{"vocab_size": 53, "decoder_width": 128, "decoder_layers": 6, "decoder_norm_position": "pre", "decoder_activation": "swiglu", "decoder_qk_norm": false, "decoder_parallel_block": false, "one_sided": false, "ema_decay": 0.999, "final_lr_fraction": 0.1, "weight_decay": 0.4}
Rows from block 8 of the image encoder of a small image captioner, named by matrix and row number. Rows with one number belong to one neuron. Each number is 200 + 40 x the weight over its row's rms, rounded and kept within 0 to 999. All counts start at 0.
After each neuron's rows are labels from the 100 images, of 14848, where the neuron reaches its highest value: "responds to" is what is common among them. Only what is clearly more common there than usual is listed. The data: made-up waving flags. In brackets: how many of the 100, against the usual share in percent.
# fc1: MLP up (encoder.blocks.8.mlp.fc1.weight, 768x192), inputs 128-191
# fc2: MLP down (encoder.blocks.8.mlp.fc2.weight, 192x768, transposed), outputs 128-191

fc1.91,188,166,224,149,222,219,303,230,226,260,161,181,188,195,173,172,176,206,226,159,213,255,210,184,201,249,224,148,189,243,193,240,190,209,170,230,238,228,230,179,210,224,235,227,282,222,172,248,220,246,262,199,227,188,198,318,189,159,155,258,162,231,182,176
fc2.91,228,205,180,236,131,162,200,173,188,210,183,263,180,180,215,158,230,217,226,161,177,186,215,211,154,75,173,252,202,214,193,162,210,260,182,221,179,211,192,183,183,195,149,149,286,156,196,173,226,228,203,227,264,204,175,190,210,235,190,191,154,191,150,165
responds to: star (29 vs 7.7)

fc1.745,279,261,190,192,242,267,208,130,105,183,233,242,201,244,259,138,227,214,183,220,170,226,193,206,230,216,171,235,152,169,174,253,169,133,235,201,218,202,188,237,211,204,171,208,153,119,264,139,212,203,183,260,194,219,241,230,159,237,225,152,272,210,245,164
fc2.745,218,149,189,124,270,149,178,266,179,159,188,179,227,205,235,215,240,209,188,269,248,187,148,240,214,211,143,268,125,183,248,278,194,135,208,169,171,140,269,214,233,255,175,161,289,273,221,171,181,182,215,238,138,277,250,188,228,253,197,185,150,206,116,252
responds to: two vertical bands (34 vs 6.5); plain field (30 vs 6.6)

fc1.135,147,159,221,285,192,212,271,205,214,228,176,245,207,259,249,238,171,141,219,181,160,241,144,274,257,126,151,153,147,173,188,207,240,199,218,196,188,236,247,193,214,238,178,224,189,154,233,249,254,182,221,276,160,239,233,210,162,286,154,272,192,147,265,192
fc2.135,224,140,119,237,260,188,197,166,198,187,193,250,219,180,248,182,186,167,207,202,155,167,194,290,184,192,184,211,144,141,147,201,190,143,223,147,199,274,195,125,142,218,173,171,201,145,228,198,213,191,161,204,214,275,211,151,258,172,203,218,200,152,177,250
responds to: border (34 vs 6.6)

fc1.579,168,244,210,219,190,166,197,205,157,248,196,104,181,178,235,235,239,206,240,266,227,229,223,168,159,151,213,173,141,215,177,177,249,263,170,171,175,280,138,250,197,226,157,157,169,113,156,200,195,212,205,127,252,160,175,213,259,156,238,150,206,216,226,193
fc2.579,232,233,255,166,182,249,244,201,200,230,217,167,185,223,186,187,158,209,153,187,207,129,168,196,172,168,104,211,191,215,176,213,238,199,262,200,217,160,200,251,243,195,241,152,185,211,276,177,226,216,202,129,187,232,188,256,200,158,229,226,177,221,180,176
responds to: white (49 vs 22.5); crescent (27 vs 7.6)

fc1.335,240,182,166,225,222,174,165,172,205,180,233,184,201,204,236,228,173,160,140,316,213,270,176,227,191,249,204,233,140,164,185,225,231,216,203,196,145,220,209,215,220,226,179,174,233,190,142,197,155,135,225,202,176,208,214,148,206,317,235,245,306,172,203,215
fc2.335,263,126,153,155,140,187,248,244,191,210,224,253,242,186,138,169,167,171,176,254,162,190,159,224,222,168,163,153,257,228,204,182,208,243,191,190,166,193,202,207,223,215,166,227,147,247,222,180,207,174,273,231,212,256,155,172,239,211,224,248,109,210,141,125
responds to: rhombus (51 vs 7.2)

fc1.508,133,273,119,85,157,217,172,182,197,202,197,223,180,173,208,228,183,158,214,142,237,202,222,229,197,273,234,202,221,208,154,193,153,186,298,172,161,292,249,222,270,195,204,227,206,207,190,215,183,81,172,246,211,140,193,203,171,189,225,190,224,184,201,153
fc2.508,189,177,252,174,286,194,214,180,131,202,240,229,211,227,185,126,202,238,206,213,191,338,142,204,177,178,127,201,212,283,209,234,273,223,234,190,174,244,189,193,181,195,221,263,217,325,157,168,205,224,113,184,172,157,146,165,161,161,157,180,143,163,215,229
responds to: yellow (54 vs 22.2); blue (51 vs 22.3); triangle at the hoist (33 vs 6.4)

fc1.204,264,187,238,148,300,147,203,245,122,205,175,220,192,275,199,192,167,126,205,190,162,234,198,213,195,186,177,166,194,197,139,256,218,264,175,170,167,169,144,237,183,261,221,154,114,260,227,218,236,178,208,228,181,192,188,223,195,201,188,307,203,268,199,197
fc2.204,217,202,250,156,228,235,231,261,131,201,240,205,162,162,230,218,190,245,178,220,219,136,257,199,186,153,187,96,200,259,172,274,237,190,183,214,176,183,163,230,200,177,198,233,228,244,167,194,185,171,222,235,167,245,155,180,157,209,151,151,103,195,188,256
responds to: star (34 vs 7.7)

fc1.56,164,137,214,203,166,196,248,173,220,225,150,216,179,168,214,246,149,152,184,240,141,213,145,259,198,213,219,200,250,238,249,173,201,267,173,195,234,206,175,197,140,154,168,151,137,169,169,179,168,161,210,133,226,159,180,211,126,184,219,159,149,157,127,193
fc2.56,155,199,209,223,174,249,255,233,220,146,229,143,250,182,216,164,176,187,141,206,248,246,162,173,262,259,133,182,171,179,157,179,234,127,202,194,174,221,131,198,151,143,243,228,242,203,206,226,207,143,198,180,230,212,237,193,162,240,162,104,210,235,199,236
responds to: offset cross (31 vs 6.5)

fc1.451,239,256,177,268,241,207,193,162,277,209,134,217,262,176,175,198,186,165,205,224,246,179,125,236,222,206,183,195,171,211,211,220,215,228,238,174,218,216,209,145,228,145,119,173,295,124,134,213,189,200,148,208,245,183,208,176,219,185,215,100,154,200,226,236
fc2.451,165,179,210,226,246,207,179,267,145,246,141,134,215,140,233,215,186,179,193,202,230,245,155,172,218,217,173,202,139,237,231,127,209,87,169,222,215,165,291,201,254,215,224,167,215,145,172,220,214,237,218,231,165,136,214,254,193,232,189,192,218,226,246,232
responds to: star (61 vs 7.7); saltire (33 vs 6.7)

fc1.744,282,213,155,228,181,216,179,162,230,135,115,202,211,184,131,240,163,159,134,296,235,251,193,235,205,208,222,241,234,269,206,226,205,230,234,263,230,202,249,247,201,192,125,218,216,238,207,217,222,182,251,193,268,150,157,154,200,237,194,158,230,153,228,217
fc2.744,241,104,221,212,204,186,261,161,189,223,152,137,248,204,173,219,156,187,158,142,243,206,185,231,179,120,119,237,145,223,194,189,280,230,225,245,177,178,245,179,235,179,208,212,214,209,166,119,202,169,208,277,237,166,135,264,250,229,216,141,138,301,203,157
responds to: star (54 vs 7.7)

fc1.252,134,171,196,257,209,182,184,207,236,154,156,234,212,122,201,133,169,259,207,148,190,169,187,182,222,206,195,192,184,220,177,222,186,302,162,184,231,209,214,190,227,167,214,146,188,250,193,183,107,163,160,224,198,160,167,226,157,181,248,157,163,186,214,161
fc2.252,152,208,258,187,157,263,277,196,173,235,175,213,175,270,264,138,190,156,216,206,169,165,189,233,135,215,145,291,160,150,233,168,238,239,183,182,164,212,246,114,248,175,246,291,194,216,259,171,196,277,128,162,226,187,157,130,179,241,150,169,215,190,156,225
responds to: star (27 vs 7.7)

fc1.707,156,189,203,255,183,256,192,158,195,137,137,221,249,215,204,163,175,169,170,200,223,198,157,239,143,132,203,115,211,165,218,199,226,177,196,166,215,233,209,225,160,197,152,201,241,223,166,167,186,204,172,160,184,177,162,189,94,183,160,128,301,155,206,177
fc2.707,263,119,243,285,240,279,240,156,278,157,156,152,129,213,148,112,123,202,243,224,214,194,149,242,117,128,168,173,187,204,197,200,206,241,167,236,223,262,216,172,230,195,227,170,226,215,275,144,218,227,160,253,153,136,180,198,182,233,179,179,195,217,192,237
responds to: two vertical bands (46 vs 6.5); quarters (38 vs 6.5)

fc1.554,234,262,230,174,150,183,226,247,181,189,264,177,272,186,233,219,246,178,215,207,194,129,213,200,194,228,217,224,153,149,167,169,217,262,203,250,234,169,209,220,165,212,247,199,230,223,212,259,162,115,225,247,153,203,194,177,241,221,207,252,236,180,169,167
fc2.554,179,182,285,151,239,173,183,170,215,258,179,136,142,261,103,211,131,192,196,260,195,263,223,222,167,179,195,172,210,147,202,221,267,214,142,205,206,231,235,220,248,185,321,231,228,239,187,161,224,208,148,175,216,171,209,214,292,162,146,172,209,241,97,224
responds to: blue (74 vs 22.3); purple (64 vs 23)

fc1.13,200,211,186,166,195,293,149,212,203,199,302,139,182,227,213,150,177,241,189,166,154,177,272,191,154,179,210,149,212,168,227,225,315,229,200,219,248,163,235,225,196,210,235,222,187,228,200,198,190,194,215,217,212,182,192,158,152,180,221,290,176,225,181,193
fc2.13,184,200,197,138,115,283,233,266,180,272,231,150,124,152,107,200,201,220,241,172,191,215,260,164,144,114,245,151,182,287,234,202,257,213,259,218,217,280,193,188,153,231,175,195,158,223,224,248,247,174,218,181,191,160,201,198,206,231,143,269,294,211,148,209
responds to: star (43 vs 7.7)

fc1.362,242,228,241,271,117,174,206,188,218,282,169,232,221,161,190,168,195,187,178,246,170,162,186,211,167,213,235,239,244,182,183,209,225,178,190,226,316,171,176,246,171,228,242,191,217,215,148,216,177,215,181,214,304,156,210,212,90,281,198,131,245,263,272,203
fc2.362,237,168,224,162,156,223,203,305,201,187,220,242,156,181,210,178,168,220,237,187,259,152,202,173,228,171,241,130,136,194,173,234,212,138,217,212,126,193,205,249,200,179,219,181,214,180,139,241,233,215,209,286,244,194,208,195,213,190,243,210,244,252,180,140
responds to: diagonal split (44 vs 6.9)

fc1.381,179,201,219,163,191,184,221,231,122,228,175,180,238,227,127,253,213,235,190,122,195,138,163,234,198,209,179,181,192,193,199,260,176,274,161,235,226,205,161,154,232,162,183,166,151,160,235,192,127,224,249,185,292,209,186,198,197,173,206,136,207,245,238,192
fc2.381,198,231,209,176,212,229,202,152,215,310,185,179,193,172,205,86,158,152,174,246,267,170,235,178,243,177,171,160,160,217,181,240,222,236,212,276,135,176,197,268,132,131,228,158,212,178,157,248,253,190,207,191,245,214,248,210,179,266,177,225,184,109,178,244
responds to: diagonal split (44 vs 6.9)

fc1.280,162,147,157,178,196,258,161,190,218,207,209,182,295,232,275,206,162,206,205,187,119,268,198,179,209,192,191,215,175,161,169,220,141,224,206,214,221,325,180,166,220,228,215,209,202,217,153,141,224,184,157,192,203,226,116,189,146,132,213,157,257,146,192,201
fc2.280,196,199,217,197,198,247,222,160,149,200,242,261,223,243,167,269,174,243,146,231,242,225,233,196,211,188,165,226,150,182,204,186,177,253,195,195,121,135,207,231,83,164,236,226,142,255,235,241,143,186,164,215,299,243,122,229,157,165,201,163,207,126,241,196
responds to: two vertical bands (30 vs 6.5)

fc1.466,132,139,149,215,195,179,222,136,191,159,153,207,174,174,187,206,255,226,227,175,194,233,177,215,244,233,200,215,230,172,217,268,161,128,183,208,207,247,212,234,200,232,238,129,197,198,86,221,226,132,229,212,195,138,195,210,194,269,195,181,265,157,90,244
fc2.466,209,128,188,189,182,245,187,201,247,258,139,224,224,214,211,201,219,175,240,204,163,163,239,256,207,154,248,236,177,146,188,192,214,208,142,152,163,256,188,181,248,160,207,175,165,199,206,201,243,158,204,284,215,169,223,222,222,199,171,122,197,149,247,168
responds to: emblem: no emblem (91 vs 47.7); many stripes (30 vs 6.3)

fc1.664,201,163,295,201,209,224,268,200,196,243,175,219,191,164,279,244,232,160,224,194,232,162,180,185,194,248,263,112,214,192,154,224,175,169,173,161,245,186,117,214,228,245,193,139,154,264,168,217,128,143,232,94,169,232,169,184,220,194,263,159,248,165,181,211
fc2.664,238,221,199,218,153,157,240,204,248,151,237,178,215,190,199,162,202,277,154,265,215,278,160,194,241,255,238,164,124,185,210,217,205,214,235,255,163,229,125,189,238,278,263,175,229,173,151,166,292,204,261,212,158,176,197,138,226,277,247,212,190,203,196,273
responds to: border (36 vs 6.6)

fc1.45,166,222,249,296,126,173,235,262,258,179,141,231,227,216,172,116,268,182,188,262,190,211,171,220,210,229,221,165,136,207,163,214,174,235,169,271,184,192,133,235,192,275,227,154,152,180,205,263,230,218,325,199,159,236,186,216,88,170,188,192,164,290,136,216
fc2.45,212,161,230,219,176,159,249,272,284,227,194,263,192,163,209,152,259,185,172,287,160,174,94,205,169,195,161,199,230,157,227,190,221,210,233,174,235,184,168,157,156,251,199,243,168,208,197,149,271,149,116,272,181,166,154,134,217,195,151,171,236,244,155,241
responds to: offset cross (28 vs 6.5)

fc1.374,183,196,292,234,232,161,233,212,163,216,280,205,241,195,149,176,193,154,224,158,191,205,164,106,187,205,294,249,246,228,227,231,227,199,181,162,244,209,230,220,272,247,230,249,251,172,142,154,182,238,116,202,218,127,165,321,158,243,199,226,278,271,196,218
fc2.374,250,123,215,135,196,238,243,180,191,221,170,264,230,270,168,245,177,241,176,168,261,210,296,158,165,134,184,182,210,172,126,193,304,158,160,233,164,190,213,124,152,215,158,248,235,251,213,172,178,250,226,291,309,222,268,192,185,167,171,264,158,256,167,168
responds to: diagonal split (93 vs 6.9)

fc1.40,206,210,170,209,192,207,219,158,217,281,172,225,222,223,191,178,210,247,104,145,189,201,190,230,181,235,153,269,230,118,176,164,158,275,167,178,235,140,180,213,208,235,177,191,157,233,224,163,165,192,290,154,235,173,213,199,174,214,217,95,229,195,138,249
fc2.40,253,238,190,191,202,184,273,170,192,205,252,228,172,171,175,213,218,166,206,174,229,231,267,242,131,218,156,257,209,117,129,232,274,167,221,223,177,141,255,174,181,217,215,230,213,262,237,137,187,282,229,277,218,221,214,221,261,211,194,168,242,272,188,210
responds to: yellow (59 vs 22.2); red (46 vs 22.8); triangle at the hoist (39 vs 6.4)

fc1.754,179,272,192,202,209,190,209,311,220,210,186,228,137,99,144,210,230,233,89,179,218,209,178,243,227,216,125,216,217,218,193,229,180,201,248,249,260,168,191,190,141,239,159,245,211,218,170,221,223,258,226,150,188,203,279,293,179,191,229,199,199,159,262,206
fc2.754,178,171,203,171,151,175,242,210,290,249,230,191,217,173,206,163,210,200,167,279,205,195,195,221,216,199,265,196,188,178,195,194,267,245,253,213,257,205,220,203,235,150,180,237,241,221,244,201,208,212,237,232,174,176,162,210,152,173,182,242,243,144,121,162
responds to: border (47 vs 6.6)

fc1.377,188,202,181,215,152,182,217,205,249,175,246,161,268,252,278,236,207,209,82,137,248,187,169,216,250,179,270,225,213,157,168,151,201,198,217,207,177,198,237,236,217,175,192,195,201,198,195,242,121,148,228,282,145,230,193,148,166,264,194,233,164,202,182,230
fc2.377,227,171,182,210,226,197,223,274,222,183,222,202,222,168,167,167,226,220,251,204,218,218,241,201,218,142,177,189,171,131,200,152,283,182,200,234,154,230,170,187,182,177,212,216,244,253,199,205,200,228,179,238,202,141,171,229,214,240,275,259,206,247,237,129
responds to: orange (100 vs 22.7); triangle at the hoist (40 vs 6.4); layout: diagonal split (25 vs 6.9)

fc1.114,210,230,144,192,185,143,186,212,191,168,207,156,223,188,224,148,277,181,184,246,203,216,184,208,177,155,235,205,194,231,186,147,215,277,247,183,274,138,136,184,236,227,135,134,290,182,217,157,217,188,192,104,175,164,131,220,172,178,253,194,200,147,256,166
fc2.114,239,182,162,133,223,220,228,247,232,210,130,185,229,175,217,155,246,206,196,258,218,232,201,238,227,210,177,175,166,257,237,178,226,243,176,233,228,182,232,209,220,165,342,215,216,196,221,202,190,288,145,136,252,136,296,191,227,244,127,193,207,133,163,183
responds to: offset cross (26 vs 6.5)

fc1.375,154,253,231,169,184,191,233,185,165,251,162,210,143,189,216,116,207,276,190,222,175,174,163,217,232,173,107,175,152,185,240,276,211,196,227,263,151,172,206,204,167,196,245,164,209,213,229,258,95,179,263,118,200,181,193,137,225,231,217,204,169,243,227,215
fc2.375,252,129,202,220,156,270,167,237,182,200,235,248,245,226,228,165,135,175,122,261,206,163,248,206,207,190,172,150,228,165,228,185,216,240,201,157,163,251,104,157,192,194,175,190,174,132,231,193,245,201,193,178,314,218,222,196,127,174,185,167,161,209,186,195
responds to: border (54 vs 6.6)

fc1.712,139,170,208,253,182,113,161,216,218,175,163,181,185,178,171,232,140,249,151,136,202,256,141,181,187,203,204,211,222,200,243,184,194,195,209,126,201,178,146,228,222,264,216,201,149,190,144,187,198,207,189,227,125,236,171,209,214,187,196,274,277,181,159,178
fc2.712,238,169,209,170,211,205,201,233,190,182,223,182,221,157,165,168,186,210,209,146,180,163,155,250,186,212,186,167,229,254,186,223,218,114,196,159,163,215,199,173,221,207,156,180,201,194,220,259,186,192,199,172,168,337,274,112,288,220,266,194,188,243,194,175
responds to: upright cross (34 vs 7.1)

fc1.333,155,176,234,182,223,207,260,180,201,260,138,175,204,210,176,158,181,200,219,158,245,192,163,267,225,224,134,189,196,162,246,174,196,231,210,197,181,206,180,265,162,203,177,206,184,200,204,189,67,160,209,162,134,180,270,108,224,213,191,181,188,257,230,213
fc2.333,242,209,196,163,193,170,235,220,188,230,201,191,211,155,212,190,116,181,218,211,232,254,181,221,151,209,129,268,130,203,194,235,193,272,197,255,206,230,175,212,214,205,259,250,97,190,196,282,220,204,88,251,236,162,216,194,187,150,202,246,218,179,250,189
responds to: offset cross (32 vs 6.5)

fc1.433,126,240,178,163,175,207,216,192,147,92,173,190,181,181,252,179,224,187,194,250,251,226,175,202,183,197,217,167,110,184,235,292,237,126,252,245,210,216,228,233,279,176,232,291,193,143,219,157,216,270,174,229,155,227,237,282,157,201,180,268,260,274,212,175
fc2.433,192,169,197,265,271,220,164,185,166,259,183,216,240,240,240,192,295,140,234,186,286,227,241,236,198,175,140,360,142,232,271,226,172,119,234,176,207,190,250,223,225,148,107,198,250,227,214,184,182,177,153,227,139,206,227,245,232,209,206,275,160,214,153,219
responds to: two vertical bands (68 vs 6.5); star (29 vs 7.7)

fc1.72,234,224,181,256,152,157,246,182,221,270,231,133,220,166,253,159,172,182,181,182,208,213,240,250,209,248,177,179,273,228,249,248,284,167,262,201,198,270,256,163,254,195,208,182,199,284,222,212,181,194,171,221,200,251,171,209,252,239,230,209,187,156,178,179
fc2.72,219,187,192,264,224,206,191,239,240,236,154,214,189,130,197,202,200,164,260,181,215,165,193,247,232,93,188,175,188,195,200,151,150,173,215,199,226,239,180,129,187,164,210,212,108,267,221,143,248,234,189,227,276,282,182,154,199,243,165,206,167,178,198,191
responds to: white (45 vs 22.5); upright cross (39 vs 7.1)

fc1.182,209,178,234,141,192,211,193,133,222,230,224,199,117,242,218,175,191,235,219,150,260,234,116,227,241,231,238,200,238,183,204,194,194,218,180,212,225,137,260,216,178,164,256,199,266,189,166,216,114,135,264,137,174,210,197,247,249,175,248,223,156,194,238,154
fc2.182,208,168,155,199,184,280,187,218,147,196,182,174,180,222,166,152,172,202,136,266,180,166,200,134,225,254,212,151,223,185,194,160,194,246,211,129,199,254,180,120,100,230,107,210,244,148,195,124,208,182,206,197,237,173,211,210,180,268,159,196,170,156,205,204
responds to: border (65 vs 6.6)

fc1.555,230,150,192,201,185,213,157,149,269,259,195,129,278,145,203,221,170,211,169,173,192,144,84,254,180,220,236,189,234,153,188,206,194,246,145,191,253,207,186,215,242,248,154,209,204,239,202,242,193,172,264,208,220,223,175,158,156,217,223,200,263,215,133,254
fc2.555,212,160,182,212,183,161,212,197,148,265,253,195,183,140,260,190,159,188,252,255,171,198,206,229,197,157,17,251,170,183,226,172,190,152,216,275,147,147,224,224,161,230,179,273,132,183,212,175,186,236,127,242,242,231,224,216,293,257,242,153,206,234,223,219
responds to: rhombus (43 vs 7.2)

fc1.24,200,120,124,215,245,129,239,174,256,200,202,152,185,184,150,166,199,218,153,177,145,197,212,166,170,204,222,204,178,231,177,238,180,316,153,250,198,191,262,191,207,212,146,165,164,224,184,193,100,254,213,182,193,218,212,163,196,241,195,177,210,179,247,253
fc2.24,201,208,265,201,240,249,156,181,215,229,256,190,254,243,214,179,164,204,160,291,170,157,209,239,208,279,218,219,192,215,189,90,257,120,212,174,131,175,187,136,172,126,220,219,186,165,196,285,198,233,213,135,235,196,258,208,149,219,245,175,129,203,175,182
responds to: upright cross (47 vs 7.1); star (34 vs 7.7)

fc1.478,245,268,214,190,219,203,209,177,189,189,204,232,221,184,199,155,104,184,210,224,165,244,200,223,166,211,183,200,159,190,217,276,180,141,244,158,270,147,218,251,228,193,173,228,178,104,255,182,228,194,188,228,177,262,243,275,121,203,255,141,273,242,224,198
fc2.478,225,200,196,171,257,174,173,235,199,210,228,210,208,222,180,178,222,173,192,222,286,229,170,172,286,232,126,227,126,224,221,268,218,204,180,194,129,140,206,263,133,201,172,167,292,202,143,190,130,212,160,246,155,264,267,220,245,236,261,172,196,196,114,249
responds to: two vertical bands (86 vs 6.5)

fc1.389,154,169,233,161,172,182,155,216,198,261,187,189,203,198,274,164,162,122,130,164,228,181,210,273,214,239,257,206,255,223,203,138,282,165,283,116,266,251,196,151,252,191,212,293,198,172,182,156,223,191,207,189,187,159,276,182,154,249,170,141,211,195,137,191
fc2.389,209,232,168,292,132,196,207,209,211,224,223,209,197,177,217,146,176,231,193,201,202,198,197,119,208,233,100,228,112,195,205,201,210,279,225,166,122,168,199,216,213,134,192,225,219,185,216,218,146,183,209,168,189,104,253,203,191,189,149,258,128,259,150,164
responds to: upright cross (42 vs 7.1)

fc1.189,131,180,275,208,278,224,220,173,180,231,252,216,185,165,215,195,163,197,153,259,173,217,165,135,198,250,286,181,203,203,171,181,186,237,253,210,275,145,222,113,263,284,194,111,90,198,211,237,185,157,266,169,224,175,207,193,189,306,248,179,252,194,273,157
fc2.189,194,191,240,183,244,247,163,132,165,197,134,154,225,234,147,167,196,237,258,244,191,211,201,225,184,220,75,220,184,242,148,190,254,205,208,186,195,154,211,210,170,239,164,290,221,210,128,93,188,215,163,240,194,212,203,113,127,175,224,245,224,148,228,223
responds to: saltire (83 vs 6.7)

fc1.329,190,243,228,197,209,184,212,217,213,189,303,215,238,203,217,197,163,141,164,192,267,199,188,215,292,244,233,211,202,205,190,191,239,151,205,301,281,172,239,253,235,197,237,160,169,93,129,244,193,137,192,194,183,195,179,121,198,231,250,165,204,183,213,198
fc2.329,226,154,226,193,242,188,228,261,194,201,164,128,176,163,154,175,160,210,146,139,254,163,276,128,62,208,200,168,167,178,194,250,236,192,233,204,202,232,203,171,243,230,169,207,169,179,209,229,175,203,194,222,230,184,211,180,183,231,220,191,199,186,169,178
responds to: white (73 vs 22.5); saltire (31 vs 6.7)

fc1.121,179,203,216,201,123,216,251,183,167,249,192,178,188,186,244,177,188,130,209,196,229,211,115,186,186,204,285,202,260,227,228,205,222,217,131,194,260,205,234,198,198,138,144,199,200,171,163,173,144,186,195,191,210,188,111,178,154,213,236,194,238,278,155,197
fc2.121,315,177,204,218,225,247,228,188,174,230,195,229,190,279,213,233,120,189,180,182,254,220,236,83,167,124,223,168,151,186,224,222,247,211,156,191,139,210,265,156,157,197,243,252,236,242,156,187,115,268,172,245,290,138,172,212,219,148,207,166,97,204,250,198
responds to: emblem: no emblem (93 vs 47.7); border (64 vs 6.6); black (49 vs 22.8)

fc1.310,193,193,242,193,226,259,228,235,129,189,191,192,245,228,227,225,199,176,94,165,221,230,224,270,174,197,146,231,215,179,104,160,199,206,277,176,208,156,168,168,231,175,165,197,241,216,239,174,228,234,217,215,177,250,159,193,255,202,245,285,279,155,251,172
fc2.310,178,141,214,232,182,171,270,247,172,221,192,267,229,237,176,145,182,223,255,175,227,165,192,167,176,218,221,178,122,169,209,233,209,221,207,197,223,136,203,171,144,133,250,232,146,260,190,167,184,178,216,233,213,192,218,194,167,171,174,231,209,251,168,198
responds to: orange (92 vs 22.7)

fc1.687,137,238,180,176,292,194,295,226,184,197,237,208,251,221,121,174,234,264,171,214,208,137,182,189,259,228,216,206,123,217,192,190,184,227,221,250,216,210,226,247,208,250,157,171,180,145,278,233,161,229,212,205,234,203,179,178,188,244,190,247,267,162,220,131
fc2.687,236,214,165,225,149,160,225,142,182,211,181,188,180,283,229,200,177,256,249,232,203,239,193,215,208,161,237,208,271,146,220,230,237,190,185,199,218,169,208,89,175,249,191,186,254,202,213,229,192,188,162,259,272,216,146,135,182,229,226,186,176,139,225,137
responds to: saltire (96 vs 6.7)

fc1.627,223,234,209,236,242,107,156,227,213,170,194,233,198,150,233,216,209,207,204,258,177,172,189,163,177,211,207,194,181,174,211,239,174,207,176,227,194,190,250,211,118,211,193,148,209,150,202,250,217,208,90,237,113,206,152,195,296,181,257,128,234,217,240,223
fc2.627,226,158,278,177,160,262,171,229,171,173,175,167,176,187,189,129,207,129,226,218,246,191,244,275,141,203,61,216,109,220,148,210,201,250,197,201,176,164,214,155,158,258,199,175,249,191,203,284,156,168,193,131,201,216,186,192,178,245,201,159,228,238,188,190
responds to: two vertical bands (58 vs 6.5); crescent (44 vs 7.6)

fc1.638,143,200,228,267,175,166,218,194,211,179,205,187,235,200,249,219,242,196,148,222,182,222,193,218,167,174,216,199,266,140,208,251,236,232,207,262,202,170,137,199,174,293,243,199,225,209,134,135,188,204,252,188,103,162,112,184,244,155,162,194,237,142,106,191
fc2.638,150,184,231,182,221,167,227,203,206,215,108,273,172,120,228,185,161,192,278,230,247,156,179,185,153,228,129,191,116,222,221,225,265,248,170,207,255,228,242,220,178,180,213,220,132,235,236,276,199,193,156,158,176,195,270,201,240,191,199,181,200,227,233,155
responds to: border (44 vs 6.6)

fc1.126,141,130,218,108,189,152,205,206,246,159,188,228,247,197,254,221,223,225,233,145,149,172,134,198,180,194,210,139,209,239,205,257,174,232,213,194,151,237,249,197,227,244,213,199,199,199,211,158,229,202,210,154,195,127,200,280,175,219,198,222,222,168,297,211
fc2.126,216,157,212,246,226,198,251,234,228,161,248,281,163,323,173,147,183,214,218,257,287,225,162,149,178,149,185,227,186,150,238,241,112,157,189,209,251,196,220,144,122,206,160,233,199,213,236,199,188,156,167,231,165,153,135,189,181,284,128,206,132,210,177,239
responds to: diagonal split (29 vs 6.9)

fc1.709,174,189,219,207,182,259,248,215,244,172,167,178,240,137,240,225,222,224,163,332,148,160,192,267,223,169,215,265,207,224,172,253,250,238,159,216,207,183,216,251,220,177,198,183,227,193,168,206,141,163,154,201,262,263,154,144,251,163,206,295,207,204,216,213
fc2.709,168,191,166,238,215,140,134,153,154,152,151,233,257,190,177,131,222,201,180,220,219,220,253,156,134,176,222,187,216,209,169,183,209,219,208,157,178,243,185,188,161,236,210,231,146,209,172,208,238,238,200,164,190,163,208,241,199,231,227,196,166,227,149,172
responds to: blue (94 vs 22.3)

fc1.669,179,165,222,90,169,174,181,211,243,194,248,241,162,250,135,179,230,164,156,177,245,222,197,213,219,229,220,168,145,182,162,234,198,211,229,217,125,234,306,202,238,202,214,169,190,161,157,268,226,160,164,211,236,184,221,197,235,265,216,179,253,180,171,261
fc2.669,254,238,95,194,184,156,191,303,143,161,207,263,198,174,247,160,212,203,195,178,206,141,198,159,146,213,156,241,165,185,200,178,268,265,275,159,161,187,262,162,218,190,170,260,165,249,181,223,202,234,235,198,227,195,216,177,173,269,234,215,187,256,224,211
responds to: upright cross (29 vs 7.1)

fc1.264,312,188,256,247,204,187,211,219,181,326,158,188,209,266,175,211,167,267,194,221,196,219,171,152,199,159,241,207,215,136,168,200,223,223,195,209,305,146,272,175,246,241,195,89,173,188,224,194,179,251,180,208,273,175,131,216,153,187,293,193,202,201,235,137
fc2.264,220,166,187,204,187,268,247,155,201,172,186,251,179,267,172,127,138,265,193,196,203,246,271,156,174,196,189,103,216,223,198,193,169,148,170,206,173,219,257,118,228,227,217,191,262,209,112,185,211,201,191,268,231,148,221,160,230,173,204,191,206,205,335,154
responds to: saltire (98 vs 6.7)